config.toml
objective = "epsilon"
patch_size = [4, 4]
batch_size = 256
Rows from block 6 of a small image diffusion model, named by matrix and row number. Rows with one number belong to one neuron. Each number is 500 + 25 x the weight over its row's rms, rounded and kept within 0 to 999. All counts start at 0. Numbers have three digits each.
Before each neuron's rows are labels from the 100 images, of 14848 (inputs lightly noised), where the neuron reaches its highest value: "strongest on" is what is common among them; "lies over" is the class under the peak. Only what is clearly more common there than usual is listed. The data: simulated telescope pictures of galaxies. In brackets: how many of the 100, against the usual share in percent.
# fc1: MLP up (model.blocks.6.mlp.fc1.weight, 512x128), inputs 0-127
# fc2: MLP down (model.blocks.6.mlp.fc2.weight, 128x512, transposed), outputs 0-127

strongest on: tilted (53 vs 18.3); barred spiral (40 vs 9.1)
lies over: galaxy (81 vs 15.8)
fc1.189:481506484548501531507518494516510487537498482530493526470520513528500521495496524526514454515481506494528510526524503511484484485475482479518485508480516501489512459500541537456494532546450493518530493515537502485508551498543487522538537497477532488485522474506482498483482495543480536505460481523471524484516446478494530498464452459564458518538494521515507530511507451507543499493492
fc2.189:499488506470506486497452499523522548485468493502473451550505513469520498488484506522499491481506495497437563497481488478488525517519459505536479464504519517521483508489499502535513457490542476466478539489466513511516495520514511452519537481473526473483472548509487521503526525482488530483505482514548492493544523533544503463460505528471534506466555508463511507471477509502503488492498

strongest on: winding: anticlockwise outward (62 vs 13.4); two-armed spiral (58 vs 9); tilted (39 vs 18.3)
lies over: galaxy (71 vs 15.8)
fc1.284:487506509478483524525477481483526481482493490488472528491477507486500482494455506542531484470481461508534544459514520480520517505491496506483529483516547501499505527505521484479509519473519517524475467483465523496455512468495488531473479513461512491460498521481520540476501509517506464515522447550444494534471544501499486477502475489482487549509501486479563538470430518479524520498518
fc2.284:506465457494538466448492515527482440508512506507531482509481507471462478510516487480454525525547524513503461490452512524489470500484503501494473557504465538529502453540488514523493457515485503471492507508463488521509480501507495483531484492517472531505478502506479484507514506507495531464480558449476499478526490501519501498453532465518489471496508483498458453482514472533474509486468

strongest on: many-armed spiral (100 vs 8.9); tilted (87 vs 18.3); winding: clockwise outward (56 vs 13.7); winding: anticlockwise outward (44 vs 13.4)
lies over: galaxy (34 vs 15.8)
fc1.362:493515463514532523475473479526534481485456468481503580475489538473475487492504511454474499465540512522481470479551509494515508489526496518467480514493505468508500457504503545499533505478491490492549499516485507488504545523474488525471456500508491469516476497503494523526501488477522515593514491499490527497481489487508516522481535468458527455528505462484498488521505496490521470509525
fc2.362:462491539478470476474508483467494485482520497544489491487500517515491440510544524533513479500539519459475473468482467467456513499492458467503545509488493477484515487461468506500510514497482481495463542514500499490501465524469518494533534503515431530478483455529510521528496480462508461489519521565519527517485518509500486493512503503512463480523509443518547512513507485509485518495481

strongest on: many-armed spiral (100 vs 8.9); tilted (61 vs 18.3); winding: anticlockwise outward (53 vs 13.4); winding: clockwise outward (47 vs 13.7)
lies over: galaxy (84 vs 15.8)
fc1.249:493477531514524443502531507485452498503460505470461476520466546509494481506505501495454493520523446535533480526538564484476483501502518479488473480521513460489501512473491505444470489484542473485496466537533463510465498537502473484470496512491499513496494463467473476535533519526488533505470502507506511520547533499524535532525476480482509469492487504492494508546521510509513473495487
fc2.249:509505539495497517509443522504499529471534505482556539492499499488538515490528503488495488494496524489491519486515499570476497490495511495507514507478448489515538512516499513507509502497484481517515511509505510491487492495502479548526476582579501500492551481512454532475462474524477522482534485462469472502479516482509488520524526488541533550470464485467473473493467472495497510496507

strongest on: tilted (57 vs 18.3); ring galaxy (37 vs 9.4); lensed arc (33 vs 9.1)
lies over: galaxy (52 vs 15.8)
fc1.464:481465487471518503522511509495538539460508448465494504512488502485454499487518483505481501491428429537543461494473503501516510456491452467542521521492514485540511487482478461538520512537494487466551535474515494494478526492488505504441481504511526504494507503482499549497469534508464526514489483510517495503513475506511542486499484507496527438508478521469516518506513499498496486520511
fc2.464:501512516515519517493510484512492522485501491520554505502513496467471464476496491491539482481539460445490493524553501483501429493479503547460534494495536483467535492463522514446500510497469504495493512476497490491483475498480535498505502524505525532511500481518489432466495535469516482516513510528497509486495527504495486438528494495500440506539558496539484478512493532527487536514487

strongest on: winding: anticlockwise outward (74 vs 13.4); many-armed spiral (62 vs 8.9); tilted (39 vs 18.3)
lies over: galaxy (56 vs 15.8)
fc1.86:492545534509486466495498484466464520476528532515485497466494496465526517489510493469441520504527466499531538510486502515524506435486525479488494480516492536524559474532499552500540511492472473494522535499522428501488517522471499521470472496515478481505492510510523450510486527472504515516501494508529494455472469507477535495447532498530526491499531515483505498527474508468470527494485
fc2.86:507493520528516498478545495513494435519492471448500535528460486454486490533509490517574471506474529512495519541515502513501523519540497491480543472471496515509493474485481509467505488488500508522480470479465523540496463456503502500486502515525487480497465491469501563505479469480519489507515476541516477506476519489504490517549510499443549460546521490518519475493513536522499490499509

strongest on: winding: anticlockwise outward (84 vs 13.4); many-armed spiral (45 vs 8.9); tilted (42 vs 18.3); barred spiral (33 vs 9.1)
lies over: galaxy (85 vs 15.8)
fc1.477:490491520500492532512545528473491518531486483501537541537449530472489508470528513493484450477475494472523502512450470510520536471492487482463462530479503534490511482519502556507496514497510511524468507521534567473482486473490481523484515544500492512473474541483518489474530478527474499497509503495488557507499487459511506478464532498509478465532456507467508472494517468525538509470497
fc2.477:525462476538496484510488472479479512512440522506511488450488478519493499555493562483487474508521511543500537475520508506471464482512534513520517465509506490527521516514487464432470502505474510501494490470476513508500470485495528468481497486534527479510534517521448501494527535459514463534522530491560484520452508499479470504517536536499543477504491521510483518488474491527485510515490

strongest on: tilted (68 vs 18.3); winding: clockwise outward (58 vs 13.7); two-armed spiral (35 vs 9); barred spiral (35 vs 9.1)
lies over: galaxy (55 vs 15.8)
fc1.363:489476559540509521504452470492494451511499482498491503462460512518512492496445486496490489531517511464535505502466531497496518535516496514460489500495496487503495464500508516542555533485529535466507506484518517491481466519455468459483441522525544466537473538487544464529479482513513487497533506495494491529500489507500519487489491468446482519484510511524516487510529516546493524529528
fc2.363:510504438509474510526525569473491470508462533489509481506553521498449536503557504504489530464497519519456487522522489483492516457519477502515563485508519527516500525486449516529469482506533488521504464517513514524502510457495502500494499468471487507483510481521425524476495513534482496538502480533462507520475517510515478497469505519521503468504488542495511517482482502495504488455497

strongest on: two-armed spiral (35 vs 9); merging pair (34 vs 8.9); winding: anticlockwise outward (33 vs 13.4)
lies over: galaxy (78 vs 15.8)
fc1.109:595550466541573458490477496486502470499464547500508492500502499535479485487496477519502503442447497450490498479524510527479524479516542481488544517526522527502483491489516496474522512475511507485472511453513543511510474499468485495495543477511486497482478503503486506526537490503499475500496515503480523502483500480480508522502503447481503475539506456519508519501500502477531498527540
fc2.109:459489530488463520525529487547513522496540477492469505520516519483499468499488516475491496552532535532550450500445509498493526475488460493496475453472473485491536507541452526469487503532508482532515516530479503487471456531507487494516503514492491499486487525486503486519530461492507517492529495476515492469562540511550490480481509523483506558479473497457512487504507498483473496481529

strongest on: winding: anticlockwise outward (80 vs 13.4); tilted (51 vs 18.3); many-armed spiral (37 vs 8.9); barred spiral (32 vs 9.1)
lies over: galaxy (45 vs 15.8)
fc1.74:518499463513536480430536481497522482488495482456488500500533506490471479496487508467468468460492508532539503480524511493501473530497510492536490489496553483464490515517489512495518530501525476547487542468497493544501480530484494472529459544494497505479544501508478498494530508462500472520464471480495548439484512512509471520514500509499461553507518526481523498481508526441474468494508
fc2.74:477530464532457515512528508514479527512522517472552523511522457485488485493507468468484473488473468529530521480513508480489495500512486538457522502505448485474510531499498469463506465487460528475476469489467487525531509501479477490504494512507504507425499510530470513476530483522519499504536537534458494519488493508501491538511515472536509476478480529496534559456530494499525465479462

strongest on: two-armed spiral (53 vs 9); winding: anticlockwise outward (32 vs 13.4); winding: clockwise outward (32 vs 13.7); lensed arc (31 vs 9.1)
lies over: galaxy (87 vs 15.8)
fc1.290:516511455470508469457502528527508511490440488554462468461529476503497476498543483481465458504472519506526495524513480466522511472480526527517423519505498501516489505506512496465459518517484496509473498547486478474500478496467523490485467540460496497502458501503491526481494559497518494512496479494468554521484488489472533465511524469507542480497504488503493523486523503532496501500450
fc2.290:505505496492488495502541524512492474490514498492510530513500534494503508474486462521471519467502487526473497547530505530528502469501533485515476483508512480511487538505496547549516516494505442522510547473447520494505485545527550523513517486521495513505473529518514485451517474536514504498465483476479494561517553518452488564504527508514508537525495481515528508513469474546486459508492

strongest on: two-armed spiral (72 vs 9); winding: clockwise outward (47 vs 13.7); tilted (44 vs 18.3); winding: anticlockwise outward (41 vs 13.4)
lies over: galaxy (95 vs 15.8)
fc1.130:503484508516493503488508482511515484501526525488493537490530508496500477527523472488464515514448488448511476514513562502504497440500535473474531530507529526489489556489511515500481528498490521479467500459550533514513502502452478544472469451483520539486477513531512519496472539510512504484469497508517497482492506447502528490495514450476499496551516520506531470483498451508527471544475
fc2.130:504504501470496478500507541470516508502510517457502462528518569494507527465504481518515509490547493491467522528492476482475484522457510502530470474486489493485495497513488456463507500535512537464495538516509505529517487516569505484534537495485487487491502521485520524448515489490494483475533535447541477482488500528556496466544533568523503483486508521513498519503480507478472485465492

strongest on: two-armed spiral (30 vs 9); edge-on disc (28 vs 9.3); ring galaxy (26 vs 9.4)
lies over: galaxy (98 vs 15.8)
fc1.364:503480498482512492519519535459492474499467467495494507531517498507491488498542480494480495498529494464507468521550515506478502499478495512478545493515525467511462557471508458478504476513462538476508509502510517557518468496472478506504483500483493560480490488480528528462546555484529493480469518500513529469454524472509482500529508495507514518527558544494473457499508478536499483525451
fc2.364:521536499489515497477557498511518516559525501492512512496485535518505501505489499476526508531490505487493486530494534529477487505510519496517461456491471534502544465540518517556517448511486519474530521516480520466514556490533540522503501496541505486505523480516460502516454533487492485487521477473511438526526458535458541502493479530514504492486478508509516513504509538455499459480516

strongest on: tilted (54 vs 18.3); ring galaxy (41 vs 9.4)
lies over: galaxy (62 vs 15.8)
fc1.391:477512518491532446466583516528460510513481526513489513448463526526469521508534470508478526485492522529530550484496515515527475462498531514479516492526540501520550471482505533456496523508485471497483471536483510486472470487510506490494517481512485501485491511534493518488516485551484477525506477498517531472481517513512492496470538479519451475541482536468497521518547496482499495480511
fc2.391:547500491495504509506524542500479508542491520491526497443510489500466476456454526455473484494477523503470509448535493504490505533525527496549519535509490470489546493529512508491495470491488509492475491483489499457493502527444520500503485474525487501490496490481506530487445491512518483544513493512525530509497497492467516534522511519449447505493527423530517477524501467500534528529507

strongest on: many-armed spiral (89 vs 8.9); tilted (61 vs 18.3); winding: clockwise outward (50 vs 13.7); winding: anticlockwise outward (47 vs 13.4)
lies over: galaxy (73 vs 15.8)
fc1.191:482481501523508501484549477533497483532533492502521502509488515506485496506517450470527519445471463492527518496548499475500479554523480485518546516484530468517561495504479535490500518493519534482477467509487506494483488485511492456524496478515509522485499482474481506517478492499463466541498488493496536548540548454514456538501485484474479478516469488517492466508496503533553465544516
fc2.191:492503479503468452536492481477523502477509515509462463468482526495486493524476542536505480522572498474453521490428532487500483421500525487535506512504516515483473513475495487503483470479513474469489541490501534522496500530526467528500507503506538471449540520526480494496501467491487477510488514467506492504504490534499458486499509507494527524498533530490520546481499511476502531505449

strongest on: tilted (55 vs 18.3); winding: anticlockwise outward (54 vs 13.4); many-armed spiral (51 vs 8.9); winding: clockwise outward (33 vs 13.7)
lies over: galaxy (83 vs 15.8)
fc1.504:459478515487465500526513458468488491447517546467522505494527527483518497513574502545446483484522504487558483482520523479464483467485489542489522535524488486518521526509533477551487505510489504528491477478514529525455476505505501472541510492482517470505491495464496503452529520489484520488522510514470519520456486518455473534508500499480483533492495495490533505535488461476500471498497
fc2.504:500483494493489463488529506481497529472487512499487512548514538500464506509473487475482500536481493507517512476479484523526517507466515474500503499499521449512525507451499476504467466498535505475536473521470467512527557512482530500535477512476490564525488500497516508499537518505502547507493529468538464506553538511499480497452460484494470464522466485501491481487523515553513497570522

strongest on: tilted (59 vs 18.3); ring galaxy (51 vs 9.4)
lies over: galaxy (57 vs 15.8)
fc1.307:456523526463514516487521543520476494515529453493458498524508503525492519434479487461475499481502451520484481522537506517530495502491485473513523454484522489521502531510467543530476534506482478500526543541473490507504488487495498449505506523494466516480530475490478539496503532493475526506528524444553535521455509475511492518494478504541529544500494485490489518496527503546501514490521
fc2.307:519515508514486460475485461511467481504485498507531481474522515466515470544502515534499483508481504505454521470495494476468496509491511505506514539558468463501502501491521501519502484520470484491495488465533487563510484492440489521499476500498514511434511504531515505519471506492518462485498516555485428536507522493547556490474490494463467490474533518492505485510470481453499520464491

strongest on: winding: anticlockwise outward (49 vs 13.4); tilted (42 vs 18.3); many-armed spiral (35 vs 8.9); barred spiral (29 vs 9.1)
lies over: galaxy (55 vs 15.8)
fc1.314:476491501468526502520508534530523504523502484529509493502523525524532489487480492540490522508453487491523454504502497479507514494477498509472491522541531449483503482517553504469526491491533488528536478538433536457426481486493544502517515494514486479498490493510527518528506505467504512464501498515535519527534482520514534515478504530457477539483512486482498499488477487588511510480504
fc2.314:514498470498488509483488498484497486491501511465492510521464455486450524520542545478489463534537507522502528511475501555517470544500513450504495469456514512512510500513452496530473490487496488455477527443553455499560489517512454545487469491523515517491523514509499478510508513499491468521482469457487512451449516481490472501513499498537505514480496527505516523520493485495506476534505

strongest on: tilted (43 vs 18.3); many-armed spiral (41 vs 8.9); winding: clockwise outward (40 vs 13.7); barred spiral (35 vs 9.1)
lies over: galaxy (84 vs 15.8)
fc1.433:436503529524520497501547514458476482474463546549488541500500515476541488488535492518497489472491454490507474485527502515509527512497536450488491500512501500452512534504495484470497527501510509483493452487483471499505506505493499516498501509527504514491476509507488494483502493460479532516438510497541519474547516506541445501493514513513451551529474468466524517533453485517506476460515
fc2.433:509538507451515498503492469540540497519504467450551484511503487506458450543463470506545507510492525474515522488479485505510479463496500544519500458479516484469522499523530507515460489457503506506559511492525523474521481500502485515490492518482511526525457480514485525542487522533487476488541527515470508528509480498505551502477444516484504551474507512505494497523501531497467535527468